config.yaml
qk_norm: false
num_experts: 8
moe_every: 1
one_sided: false
Rows from block 12 of a small multi-label image tagger, named by matrix and row number. Rows with one number within an expert belong to one neuron, the router's apart. Each number is 200 + 30 x the weight over its row's rms, rounded and kept within 0 to 999. All counts start at 0.
Before each expert's rows are labels from the 100 images, of 14848, where the router gives the expert most weight on average: "strongest on" is what is common among them. Only what is clearly more common there than usual is listed. The data: fractals drawn by 1,000 iterated function systems, in grey. In brackets: how many of the 100.
# router: router (model.blocks.12.mlp.router.weight, 8x192, trained with AdamW), inputs 0-95
# up: expert up (model.blocks.12.mlp.up, 8x96x192), inputs 0-95
# down: expert down (model.blocks.12.mlp.down, 8x192x96, transposed), outputs 0-95

# expert 1
strongest on: sparse (53); five maps (51)
router.1,180,251,179,190,240,186,251,207,212,165,103,160,150,205,210,161,243,167,199,193,210,258,226,253,209,188,192,203,191,177,190,175,223,208,196,199,196,200,186,198,154,235,207,190,196,177,240,201,212,211,274,219,206,211,204,212,238,181,157,172,189,180,219,182,165,198,178,233,195,130,181,153,176,228,195,241,198,177,233,163,169,184,145,183,179,174,184,228,218,157,183,210,199,214,235,183
up.3,191,208,252,197,226,195,219,190,237,193,220,166,209,164,125,169,214,228,191,200,201,213,172,211,223,219,189,180,191,182,174,191,239,179,203,205,254,161,258,282,186,150,175,203,185,241,235,187,212,220,173,238,225,157,193,169,168,161,248,191,198,167,182,153,214,249,212,171,199,190,203,222,271,143,228,165,183,212,196,165,162,236,187,162,203,218,172,191,219,238,215,122,206,182,222,235
down.3,206,200,206,220,193,210,175,196,176,172,166,276,156,192,250,186,211,179,211,177,141,193,241,200,236,141,150,241,173,256,200,214,156,170,197,156,158,197,197,140,242,213,206,162,197,155,190,213,202,186,222,166,187,224,224,219,205,200,171,176,215,256,242,168,220,151,192,274,207,253,167,222,121,209,217,241,178,200,218,218,161,139,186,191,186,220,256,207,199,180,205,226,194,238,180,215
up.4,160,253,196,195,185,190,155,189,217,173,165,230,187,230,251,197,204,229,195,187,161,198,166,202,233,236,223,168,150,207,204,146,151,208,170,215,161,136,212,148,193,164,221,205,226,157,204,235,208,150,168,124,196,184,193,153,180,210,173,216,225,239,238,233,151,197,255,220,196,208,221,210,177,216,167,214,239,207,187,165,218,169,213,187,237,213,193,199,223,225,171,177,173,214,182,204
down.4,156,172,216,188,146,179,212,213,155,225,186,222,214,183,153,249,220,177,171,195,222,155,145,179,189,183,238,190,241,243,241,145,213,198,273,174,213,217,176,199,192,210,180,181,191,187,220,213,192,190,158,253,216,174,179,242,239,162,211,219,235,259,168,180,205,241,184,170,202,234,168,174,195,261,197,194,228,172,141,175,218,196,211,213,212,223,226,152,165,196,169,217,202,148,223,227
up.5,237,228,237,208,173,194,210,243,171,203,200,251,178,186,205,229,267,155,215,111,225,219,199,210,161,171,208,130,183,203,203,161,151,180,208,197,211,215,255,229,159,194,189,279,174,244,146,206,240,195,239,217,228,168,204,179,193,162,199,187,217,225,225,233,157,171,185,204,212,211,193,181,190,224,213,177,163,181,218,202,179,225,171,186,182,142,227,201,195,213,173,233,187,209,191,217
down.5,186,174,141,174,231,152,191,201,233,186,212,177,205,213,167,210,215,204,205,218,168,216,180,125,191,224,200,216,246,187,236,212,217,237,202,205,199,190,206,218,203,266,203,150,153,140,261,208,162,223,177,207,159,179,188,191,203,193,177,251,163,184,179,232,195,190,192,150,188,200,228,188,221,258,190,213,140,146,217,157,133,220,228,214,257,215,177,166,212,222,230,185,185,211,212,192
up.6,183,237,183,209,202,239,193,218,172,169,187,185,164,178,213,182,229,137,221,134,174,227,224,225,174,149,204,147,196,222,158,203,168,200,240,192,178,200,217,221,137,173,184,268,211,197,162,148,243,230,217,213,214,206,132,171,208,164,232,176,229,199,191,172,206,185,173,227,171,191,181,195,185,213,240,191,172,224,194,231,217,144,149,131,185,180,214,200,181,229,176,203,260,230,243,213
down.6,174,160,224,187,244,175,217,159,244,190,265,200,279,217,167,194,142,217,218,207,183,182,214,138,178,252,193,264,253,188,216,157,226,223,205,196,183,179,201,201,225,170,182,178,209,202,223,197,139,186,94,158,226,152,206,179,178,180,185,230,214,217,192,238,193,211,232,215,186,232,216,196,210,215,239,227,152,175,205,189,196,236,217,224,198,197,163,183,186,250,220,136,193,205,232,220
up.7,225,177,185,242,201,170,215,163,183,255,225,160,224,180,233,192,176,210,216,174,173,212,208,219,204,165,177,217,203,187,190,236,190,163,239,160,261,178,193,239,209,178,251,155,208,188,187,140,138,212,179,204,207,255,252,216,164,205,203,136,244,230,197,187,240,161,245,201,180,183,157,169,187,211,164,228,231,161,212,164,176,168,217,160,227,213,218,188,195,215,196,201,224,223,222,189
down.7,119,192,170,161,197,219,231,188,157,158,185,187,173,231,217,275,215,173,161,237,216,209,251,190,192,193,204,204,205,222,187,214,201,221,190,231,223,251,226,176,213,161,152,188,250,237,207,219,234,194,231,209,189,189,161,151,231,206,240,236,135,147,188,166,207,262,201,224,193,200,238,217,260,176,195,186,155,186,158,252,177,222,217,193,224,197,193,264,186,182,162,148,204,195,172,189
up.8,229,180,220,183,211,226,232,237,207,194,194,138,190,236,205,212,226,184,195,217,232,216,171,176,228,209,195,258,243,203,192,202,182,202,243,189,189,222,198,210,184,250,205,188,189,208,203,130,185,220,196,206,161,199,165,223,265,206,175,201,208,158,183,238,273,194,176,148,131,218,214,201,276,205,200,264,160,162,180,194,226,159,190,186,259,214,225,223,156,176,199,198,239,196,166,289
down.8,213,215,183,143,168,181,183,204,191,191,143,213,184,166,174,204,177,213,227,261,192,167,170,138,191,212,184,165,228,192,188,209,197,199,159,182,160,234,234,174,218,188,178,205,206,198,212,155,228,225,228,186,198,225,261,183,215,196,252,227,211,221,179,246,170,195,194,247,215,215,163,290,194,196,240,177,238,218,201,202,246,250,171,226,169,217,132,207,250,165,210,216,207,180,232,210
up.9,170,179,198,204,162,246,221,188,205,140,135,210,169,167,163,216,192,220,215,185,255,188,239,206,197,144,178,217,182,215,208,211,199,217,116,205,284,179,178,168,237,153,199,192,223,179,231,241,218,243,165,200,202,226,197,179,156,206,217,240,169,185,209,178,221,160,252,186,213,198,186,173,228,208,168,142,243,236,195,184,233,239,180,191,186,227,238,195,223,207,194,219,214,195,149,204
down.9,203,192,209,223,244,229,225,197,160,270,220,214,203,195,287,211,217,199,197,207,199,226,213,210,190,220,194,191,216,244,179,185,219,205,230,199,188,223,161,180,221,203,226,163,274,184,188,168,212,191,234,226,213,156,189,209,231,199,187,161,212,225,212,119,215,186,228,158,160,192,198,213,203,181,247,203,208,171,209,181,141,157,228,226,209,233,200,203,216,219,144,212,205,182,198,270
up.10,190,244,181,206,250,203,234,236,220,186,186,166,230,191,144,185,185,219,196,167,274,207,162,240,246,199,187,142,228,203,200,241,188,183,224,210,242,163,227,232,233,227,217,228,160,227,182,165,177,194,214,186,215,178,198,177,180,136,182,258,188,209,182,197,168,238,170,226,202,192,258,154,218,185,143,214,219,194,235,173,181,202,244,179,186,175,204,232,208,249,190,194,159,282,223,231
down.10,233,204,203,210,193,224,187,176,219,168,192,289,203,169,247,194,214,186,203,174,227,160,172,171,170,168,147,222,150,206,189,195,179,189,200,166,215,228,161,174,209,190,188,206,186,120,204,173,204,216,225,187,210,243,198,205,218,197,215,239,185,172,217,182,278,148,212,220,243,215,133,176,231,226,212,173,153,182,173,225,272,167,173,187,194,190,193,183,233,222,182,212,199,220,223,240

# expert 6
strongest on: three maps (55)
router.6,240,144,159,208,196,222,259,162,154,198,166,239,175,202,249,210,240,208,223,251,229,158,174,184,155,188,209,245,222,187,173,225,239,162,162,173,165,242,233,199,141,205,207,185,211,213,230,239,184,191,169,164,268,239,136,159,178,175,207,142,206,209,175,201,203,160,215,157,235,190,213,222,211,213,187,182,176,262,203,222,184,187,213,192,171,178,180,244,184,211,179,207,120,210,180,217
up.3,205,127,175,217,203,217,245,179,264,175,221,184,246,208,177,212,192,208,198,224,194,170,202,201,205,144,215,203,198,183,212,160,242,163,247,185,238,202,220,189,227,228,178,215,217,220,177,165,193,167,234,224,211,166,177,220,218,195,232,123,223,211,160,197,282,235,153,214,206,147,145,214,208,255,191,220,218,154,203,202,224,187,175,203,215,169,167,219,215,252,200,199,229,114,224,249
down.3,224,193,233,206,192,209,141,236,229,199,221,170,211,180,159,223,196,166,221,174,223,177,217,168,234,173,186,240,161,230,228,193,158,212,196,159,174,183,117,211,163,214,222,209,204,120,176,185,227,195,228,198,175,238,212,209,185,251,209,164,194,222,166,232,142,181,230,155,142,200,204,212,154,222,221,223,219,169,167,189,204,177,220,288,176,227,198,214,161,183,190,199,181,219,179,151
up.4,224,217,180,177,201,215,211,167,163,166,222,200,163,217,259,147,211,226,242,187,179,213,229,180,192,222,181,215,186,155,257,207,224,177,245,176,242,226,187,203,235,194,169,257,205,188,199,160,170,165,151,190,138,190,158,209,219,183,227,268,230,158,166,138,216,219,228,192,163,185,226,196,210,224,192,180,237,225,250,205,226,184,168,224,181,224,111,237,170,205,227,203,220,207,183,194
down.4,159,202,174,216,204,228,229,253,241,157,228,215,240,209,171,256,165,194,216,201,178,170,191,155,239,191,187,145,223,179,173,192,162,171,178,179,208,182,217,177,211,161,208,187,215,246,212,218,281,205,178,217,230,215,172,184,241,219,205,138,190,291,195,170,213,205,191,202,203,161,186,213,171,180,127,212,172,223,182,159,234,227,185,138,216,186,247,150,212,281,156,226,220,182,247,219
up.5,254,168,207,184,235,256,189,209,206,199,194,213,175,199,180,181,171,164,248,215,196,177,213,167,207,178,178,234,187,248,157,238,236,167,196,192,149,249,226,192,239,227,235,221,204,181,166,224,203,200,239,217,239,184,203,164,218,218,170,187,215,253,218,211,181,183,204,174,166,248,173,191,251,207,183,205,201,241,201,211,211,197,129,149,188,242,230,181,180,230,193,236,263,200,224,209
down.5,153,209,208,197,221,180,185,184,260,235,202,204,191,143,172,259,232,233,217,216,225,191,242,236,226,127,203,153,214,231,236,178,172,210,215,180,228,217,222,181,180,186,198,171,190,188,277,107,148,192,164,182,178,227,228,238,230,207,229,202,197,187,153,205,181,236,198,209,246,186,241,186,155,220,163,192,169,174,215,169,176,252,231,197,225,185,212,230,217,232,208,209,198,146,208,187
up.6,200,145,164,192,228,209,194,185,176,224,248,229,207,199,184,214,218,221,143,245,178,210,184,196,191,187,217,188,241,245,271,238,210,179,204,220,214,179,261,199,155,198,191,232,185,194,233,192,195,172,201,152,205,270,212,193,172,252,250,197,248,238,185,224,186,178,199,322,203,159,157,249,210,217,177,161,238,236,213,186,174,235,207,177,226,188,233,203,220,211,255,233,173,177,168,234
down.6,217,246,259,206,206,231,223,205,246,220,134,198,173,186,248,192,211,218,266,188,191,233,228,208,234,189,165,168,190,160,165,170,262,203,210,213,214,251,144,213,227,210,182,228,160,242,182,197,162,188,156,175,192,223,217,202,227,157,147,210,172,228,178,179,159,208,141,128,169,194,194,210,254,179,235,209,214,155,241,217,235,161,144,205,157,221,176,189,210,172,183,204,228,222,218,224
up.7,208,199,199,176,183,219,228,202,196,244,157,220,170,204,244,156,235,229,223,156,190,235,183,244,186,206,192,166,237,183,187,182,189,214,170,242,149,207,161,184,158,247,194,172,180,299,194,150,180,197,160,159,248,217,250,181,178,214,167,175,229,144,159,201,204,155,185,180,197,192,212,238,229,189,206,223,275,119,229,196,208,208,246,230,232,191,200,243,212,178,213,170,243,195,177,181
down.7,133,185,148,188,219,220,169,202,181,132,243,184,168,194,190,206,176,198,172,173,229,217,248,185,202,229,196,198,177,217,163,204,248,198,168,169,236,224,229,162,273,162,255,171,244,202,191,173,216,196,174,183,137,210,140,177,169,187,213,211,203,231,259,238,221,230,239,241,185,197,216,210,224,238,163,161,133,245,234,223,205,184,195,205,196,209,178,162,198,220,151,203,139,212,216,223
up.8,246,231,210,198,217,219,227,246,211,201,206,160,230,174,219,206,193,224,166,218,172,202,188,167,192,180,249,217,152,295,209,123,143,216,180,149,183,209,174,246,191,184,196,221,245,212,190,220,180,187,157,230,214,159,151,180,155,162,188,192,180,188,221,233,190,227,187,118,238,179,176,159,209,202,222,212,156,175,203,218,240,164,230,222,225,241,177,193,161,238,220,259,177,190,133,187
down.8,185,200,182,237,145,187,178,156,183,180,199,245,225,196,181,159,213,182,198,225,213,192,247,206,195,224,173,188,261,153,200,259,190,198,189,226,202,141,186,155,181,236,206,174,174,182,240,234,200,253,195,210,211,193,178,196,206,223,199,194,234,181,224,226,203,151,218,245,198,238,195,216,184,173,200,248,213,202,160,189,186,217,188,201,154,194,146,243,231,198,233,179,241,219,229,248
up.9,229,171,182,199,163,215,237,183,166,181,238,246,153,167,212,220,204,155,155,219,209,163,222,196,168,234,162,201,204,167,180,189,187,199,206,168,184,139,207,198,208,230,169,192,135,218,248,255,177,203,154,270,213,192,259,193,160,204,211,186,207,180,156,259,179,216,201,203,180,202,227,240,151,230,231,213,195,224,237,185,207,214,196,187,173,194,212,240,236,170,176,146,151,176,219,212
down.9,155,157,205,194,182,192,148,181,241,187,162,194,203,158,167,221,249,212,213,210,213,163,113,174,220,176,194,160,192,207,143,235,219,174,203,174,170,253,197,200,187,180,195,157,234,214,122,138,176,161,206,135,158,224,199,219,211,191,199,195,217,224,241,166,173,138,223,212,241,218,217,182,215,183,168,247,268,157,169,208,217,173,180,236,226,228,177,179,203,182,216,206,227,198,151,168
up.10,241,196,239,161,200,165,156,183,221,224,211,215,186,186,203,232,207,152,193,224,206,176,239,186,224,159,202,255,196,191,167,186,216,165,174,211,217,185,178,197,188,181,190,227,195,167,218,171,224,207,229,201,210,222,202,220,131,152,216,129,192,160,199,242,226,214,238,168,179,232,165,171,155,195,181,200,199,130,181,181,267,220,209,207,208,178,197,230,186,214,157,259,235,133,198,142
down.10,208,204,179,193,199,186,212,185,227,159,184,182,168,210,211,171,205,227,233,187,236,217,165,238,224,239,274,237,168,204,263,235,202,246,151,191,197,189,179,213,148,193,235,230,206,232,150,241,206,224,172,181,209,243,235,169,228,248,161,166,175,195,179,181,205,206,163,172,172,205,233,180,235,199,207,206,176,215,176,209,168,182,193,205,221,215,244,220,206,212,167,156,171,235,189,196

# expert 2
strongest on: two maps (100); sparse (100); dark on light (100)
router.2,181,211,183,161,185,150,175,223,143,156,235,221,170,217,193,163,190,215,216,216,178,211,235,221,181,226,246,214,228,238,227,172,143,127,256,215,207,174,192,172,178,204,168,237,190,209,239,230,189,165,193,157,198,181,155,201,209,165,246,192,201,159,205,275,179,226,135,137,198,224,226,186,194,158,223,229,181,202,201,237,186,176,190,174,183,255,172,203,224,181,206,211,201,176,218,233
up.3,178,200,167,233,212,162,192,137,161,227,220,143,184,246,233,221,216,242,195,151,194,158,170,168,210,228,271,218,188,150,203,256,165,193,190,217,174,207,249,196,184,192,212,237,240,194,164,171,190,165,174,187,149,214,204,233,165,225,247,191,257,232,157,189,169,215,206,167,181,220,211,209,147,152,208,196,235,166,208,237,203,232,184,188,229,206,183,174,212,247,173,255,186,180,189,158
down.3,177,244,217,184,131,207,240,201,176,174,184,251,246,204,198,213,148,190,223,196,190,159,218,182,236,278,238,234,219,205,250,198,214,191,217,193,195,171,177,142,203,181,135,178,245,231,180,196,180,205,229,162,203,209,156,179,199,260,209,232,200,249,216,191,222,249,212,260,225,211,158,214,214,182,241,234,199,186,180,218,230,190,228,203,207,235,185,229,187,188,232,182,222,222,212,217
up.4,204,185,193,226,210,240,169,134,257,201,215,198,148,207,197,199,147,256,180,188,217,198,145,241,209,191,245,207,224,191,185,216,262,217,197,217,202,201,170,176,202,170,174,190,182,257,193,215,191,181,182,281,222,206,185,172,171,175,204,175,155,222,222,197,205,192,209,159,212,169,203,137,164,200,213,200,215,226,270,220,248,213,244,174,194,230,174,227,197,164,188,195,177,216,233,142
down.4,173,165,217,155,181,197,184,284,145,203,204,178,228,215,208,216,186,218,177,203,192,185,248,256,174,221,205,238,195,202,192,183,225,206,246,172,207,234,216,235,217,203,245,235,211,167,159,189,226,217,212,127,249,215,268,181,213,206,213,169,243,228,203,171,157,177,195,164,210,177,164,165,216,164,196,189,258,192,240,174,188,193,168,214,169,214,210,217,199,198,180,245,158,203,220,191
up.5,215,195,187,187,215,206,197,207,122,145,244,209,210,209,193,192,193,169,194,252,201,291,146,219,157,204,169,176,251,216,210,282,218,213,227,220,145,143,144,215,162,181,195,206,213,173,191,190,218,186,216,171,216,190,199,187,214,172,210,244,163,219,207,179,194,247,156,169,235,192,272,244,197,186,213,198,211,197,172,240,266,179,221,197,238,189,238,187,183,207,193,221,245,259,172,192
down.5,214,230,209,175,185,231,196,201,220,208,194,210,206,204,207,222,173,168,179,217,162,196,240,182,239,223,235,169,221,179,228,196,211,145,213,151,205,207,248,132,197,210,220,215,285,170,185,174,198,238,254,230,175,161,183,205,194,223,221,171,189,157,188,204,185,180,242,143,157,205,212,170,184,168,246,166,188,202,279,234,173,201,209,193,204,232,213,165,165,158,241,198,193,218,228,185
up.6,195,143,191,205,226,228,198,187,195,228,250,235,184,247,162,237,212,125,215,189,203,173,193,263,210,209,184,252,201,221,205,203,202,196,183,185,161,161,269,181,200,221,166,188,210,193,176,124,182,202,164,202,258,202,198,122,242,216,205,266,202,202,156,164,144,170,212,203,207,215,235,185,167,169,249,228,168,185,225,202,220,259,211,194,181,191,175,217,186,206,152,183,216,167,196,188
down.6,187,217,196,237,161,224,172,216,174,199,231,241,179,155,222,200,165,217,223,181,188,261,228,164,184,248,245,170,178,222,217,197,238,214,231,173,179,205,188,182,192,199,185,224,185,116,187,249,211,189,212,185,175,234,240,226,191,153,142,199,229,201,220,99,208,166,175,166,207,165,222,190,197,172,197,197,215,189,241,239,161,165,198,239,199,221,205,177,221,189,139,194,202,214,216,177
up.7,193,188,220,217,191,258,212,194,201,238,228,160,215,206,187,218,202,185,164,195,232,176,209,179,203,177,177,149,203,253,191,190,234,225,204,264,204,180,236,206,156,263,176,224,193,263,266,242,212,252,209,248,168,200,133,213,195,206,182,190,205,219,222,203,176,183,222,226,150,176,252,220,210,212,217,151,159,185,208,167,223,154,179,198,171,162,216,172,209,186,174,178,192,192,182,236
down.7,239,197,212,219,222,166,156,168,251,227,197,220,148,233,234,172,193,243,271,172,177,187,177,200,214,166,198,258,206,139,172,213,166,169,196,182,177,206,184,156,222,163,184,138,192,197,185,198,235,202,190,163,199,192,196,201,230,212,179,207,183,242,213,161,174,227,189,196,214,218,189,159,214,180,186,259,209,274,151,225,247,271,227,188,187,183,120,142,199,194,188,229,259,188,198,172
up.8,223,201,171,197,203,74,213,181,179,159,196,175,159,196,193,177,269,203,197,211,195,258,213,200,161,183,198,211,203,187,222,181,186,130,229,159,224,203,258,191,159,215,209,208,197,132,249,215,224,175,253,198,217,171,204,164,210,186,218,218,199,176,160,199,197,195,188,161,177,177,199,240,189,221,199,216,226,238,174,178,194,229,166,210,229,171,154,184,197,174,221,228,179,169,225,194
down.8,223,206,226,184,195,255,206,159,247,227,240,191,215,160,204,212,199,168,259,178,242,174,117,172,231,214,188,166,169,181,225,214,226,214,160,259,219,204,217,217,171,192,198,240,231,205,232,200,209,236,176,167,211,108,149,157,270,186,217,185,227,181,140,176,179,155,196,251,189,233,174,175,179,225,205,128,157,150,194,215,191,184,188,158,223,177,210,211,194,216,181,246,199,240,182,183
up.9,188,173,184,196,274,226,183,202,205,258,174,216,214,189,208,201,248,175,206,140,229,209,163,172,178,202,256,172,135,227,214,213,242,237,217,213,216,159,219,149,185,182,174,188,207,214,228,191,165,215,195,199,146,212,215,223,183,272,189,241,194,203,176,188,188,163,205,158,204,207,225,159,190,171,205,195,218,185,232,207,218,218,166,172,201,226,214,208,213,215,197,138,166,184,155,177
down.9,176,193,175,188,172,219,209,231,172,163,218,219,174,199,274,180,209,204,201,166,163,220,224,198,208,178,157,225,198,215,172,221,119,159,247,196,162,217,192,225,183,173,195,197,164,208,193,174,256,203,195,214,178,231,236,173,211,219,203,182,187,207,225,244,181,214,209,201,167,199,161,240,167,181,211,268,147,226,199,246,172,179,196,207,184,240,234,166,243,261,237,187,180,200,189,282
up.10,199,232,173,184,177,233,188,217,166,171,153,200,224,236,239,187,203,254,181,236,230,156,165,221,203,262,186,220,198,173,196,247,186,189,216,179,215,239,224,145,188,206,258,220,219,235,247,262,196,218,192,177,216,226,192,197,182,239,163,199,201,229,176,245,191,162,157,170,195,200,207,230,161,188,180,225,278,165,253,176,225,179,235,170,151,250,194,183,227,203,241,248,176,198,218,206
down.10,232,175,176,215,197,179,187,201,199,243,200,253,175,234,199,199,241,170,210,216,176,152,178,174,210,224,239,212,209,201,224,197,185,165,205,150,207,195,164,248,190,236,174,178,168,199,240,129,162,205,152,203,249,189,165,248,257,168,209,176,182,172,197,174,163,220,158,208,241,256,213,217,148,85,238,173,189,221,239,211,180,271,185,204,205,225,171,211,165,194,199,214,197,196,216,212

# expert 7
strongest on: two maps (98)
router.7,190,240,167,235,260,189,180,242,195,215,207,214,219,225,250,226,182,152,210,146,172,213,245,224,210,195,208,194,167,218,252,242,208,223,216,151,223,255,232,261,192,192,262,223,226,205,196,199,172,207,172,237,168,184,178,173,202,186,244,238,152,187,236,155,218,230,141,172,206,250,259,169,250,152,203,154,180,189,215,252,198,254,227,150,226,217,196,168,178,178,168,190,196,153,172,167
up.3,156,254,204,183,207,239,206,179,214,258,222,225,229,173,168,160,167,209,229,156,230,188,175,201,220,175,196,187,156,174,175,211,249,225,212,178,208,266,193,193,146,194,183,163,145,181,143,211,219,204,195,187,149,147,185,187,187,186,152,207,198,208,222,188,186,194,223,183,194,207,227,214,237,212,225,206,164,239,164,194,233,169,208,186,225,198,208,235,193,202,239,175,204,273,203,167
down.3,253,132,240,178,158,175,180,232,228,180,209,186,232,197,214,168,189,225,202,221,208,171,194,236,190,199,197,222,312,215,206,178,157,140,169,200,204,219,263,223,248,207,182,244,164,188,235,191,153,228,185,212,287,223,200,187,203,182,237,196,189,202,211,185,209,188,215,237,193,199,185,175,184,172,216,184,231,155,232,190,199,231,150,169,219,167,221,220,152,245,180,215,193,140,174,202
up.4,179,200,170,203,197,204,258,242,185,146,182,203,187,232,245,173,158,170,233,151,211,207,185,225,216,214,216,197,221,206,153,226,201,182,169,203,224,211,174,231,187,193,201,251,176,174,186,152,232,141,200,161,183,212,204,188,261,214,236,260,195,161,197,178,218,263,149,151,200,251,175,173,230,218,172,220,199,284,231,280,182,176,230,225,181,243,192,190,198,222,221,211,177,220,167,202
down.4,187,237,242,205,187,196,191,189,178,245,207,172,175,166,240,232,254,194,196,229,173,192,218,176,179,187,204,208,183,132,194,179,185,164,189,207,229,203,165,188,183,186,211,201,197,249,261,231,179,252,176,204,200,199,206,173,173,186,212,152,215,225,204,250,245,192,218,192,179,167,220,211,147,181,247,245,195,168,176,167,193,135,160,146,154,156,181,203,140,167,228,174,174,181,226,173
up.5,177,163,125,201,205,211,192,216,191,232,103,155,188,219,175,206,239,202,265,246,205,179,225,155,223,218,163,171,208,175,173,166,197,237,176,196,199,245,197,239,208,180,251,221,195,173,242,221,249,261,217,185,191,208,230,192,195,165,204,190,192,214,183,146,220,180,188,184,179,162,162,192,235,248,173,217,233,230,197,175,199,203,204,167,177,227,237,224,223,151,180,211,189,244,184,191
down.5,228,230,199,191,170,212,221,212,158,186,244,218,173,148,166,217,209,236,165,170,134,232,186,240,146,211,181,185,163,195,198,234,212,224,198,174,199,202,166,228,201,182,159,175,186,214,217,188,188,196,205,169,254,151,215,212,214,158,231,219,229,214,243,205,204,195,231,188,243,206,213,207,187,188,179,204,172,113,192,157,211,185,209,180,193,196,224,169,118,225,197,188,144,200,160,187
up.6,224,174,193,202,176,208,223,154,206,270,164,196,197,186,153,260,180,157,240,216,245,179,197,233,188,177,184,203,200,183,192,175,196,237,170,198,214,172,217,231,188,200,217,185,236,234,197,210,174,171,187,172,196,229,229,226,191,175,230,241,156,218,200,208,229,212,250,170,219,174,170,196,166,208,156,221,221,180,188,243,228,182,221,179,143,204,233,200,185,198,278,133,188,179,181,171
down.6,180,220,212,161,250,188,233,232,203,184,173,202,138,205,222,141,221,230,144,179,167,207,201,163,233,195,183,204,174,181,197,157,212,226,217,189,206,179,253,213,214,224,185,195,219,182,216,192,164,169,200,185,196,209,202,178,134,248,209,197,282,195,215,182,198,180,161,229,119,235,198,225,196,221,253,172,171,218,189,189,241,233,199,199,238,172,165,173,229,183,224,250,193,202,234,246
up.7,201,237,205,208,183,173,192,204,163,185,206,176,184,214,234,215,197,188,194,195,171,215,210,252,211,220,215,185,197,181,224,255,163,173,223,228,151,144,223,257,191,235,178,178,180,218,205,178,235,221,175,194,187,146,209,149,158,203,294,236,183,172,197,187,188,276,171,165,154,232,208,256,151,147,201,209,193,239,199,211,230,188,185,171,217,197,232,224,161,152,181,194,211,188,197,208
down.7,175,182,188,209,177,125,205,199,242,169,209,216,250,223,179,161,255,252,218,176,212,173,205,204,172,203,187,254,149,213,195,213,215,239,201,159,196,214,201,161,221,148,237,205,209,158,198,275,155,200,221,201,175,181,199,215,213,226,193,185,220,201,177,192,188,156,225,194,196,171,206,179,248,219,155,216,188,199,201,217,171,138,254,239,176,179,172,156,219,212,240,160,153,158,190,224
up.8,165,212,165,195,171,176,226,217,225,143,196,221,205,221,157,163,203,224,215,237,175,199,225,194,174,172,251,154,134,179,192,233,162,174,244,178,228,189,239,195,249,197,221,229,201,224,206,221,186,238,176,188,195,161,169,184,236,181,181,263,231,241,196,256,211,177,164,216,152,214,184,168,241,181,209,186,211,187,214,169,174,217,204,141,184,207,175,198,185,203,209,186,226,280,218,258
down.8,232,198,229,244,217,151,194,188,211,207,225,201,219,166,211,242,244,171,258,86,205,142,217,215,188,216,220,224,244,146,218,210,217,224,182,206,155,173,145,254,198,202,176,210,169,183,208,204,165,180,227,189,230,221,220,166,182,228,223,196,214,146,235,210,235,160,225,233,218,173,201,219,184,236,228,228,175,144,165,220,201,209,244,271,268,186,174,197,204,210,171,220,216,193,175,174
up.9,187,181,193,171,154,227,228,223,288,253,229,187,162,224,232,262,199,187,266,158,216,206,217,228,201,229,211,257,166,144,188,224,251,207,205,182,226,222,142,201,226,208,203,171,225,231,217,204,182,196,179,209,197,216,271,214,223,180,221,218,185,173,137,174,197,225,156,199,197,222,220,240,201,164,216,161,215,211,214,215,199,214,189,222,188,210,196,198,213,181,255,191,255,214,222,171
down.9,207,221,213,216,231,207,214,181,172,174,169,187,217,186,235,183,207,247,158,270,207,226,227,176,191,186,221,171,265,207,223,245,214,181,168,240,156,159,225,205,185,145,196,219,215,144,202,267,224,194,239,202,187,166,209,205,173,229,146,188,226,224,251,202,259,225,216,168,203,157,165,185,214,164,200,231,165,196,208,238,193,171,163,211,226,201,186,199,234,181,223,213,155,183,189,187
up.10,184,209,184,210,207,137,228,223,261,191,231,236,277,183,195,175,192,237,179,223,135,248,250,213,143,214,213,187,215,221,233,178,226,158,168,188,226,193,180,133,176,188,179,179,232,274,189,204,202,200,239,195,176,196,196,241,248,213,210,187,205,175,191,237,227,238,208,194,205,208,232,195,148,182,227,161,180,152,212,204,198,124,205,143,209,211,189,188,126,224,185,189,219,181,169,189
down.10,160,234,204,240,174,170,187,160,158,221,146,210,193,224,234,255,241,208,198,207,250,129,177,189,189,159,194,219,159,183,194,176,227,230,198,179,202,192,191,257,210,190,161,181,177,128,196,215,224,191,224,167,178,209,166,209,147,226,156,231,185,218,218,161,201,191,221,225,229,157,177,188,245,208,203,183,230,264,138,227,181,170,199,176,169,215,163,188,231,171,181,218,256,183,201,200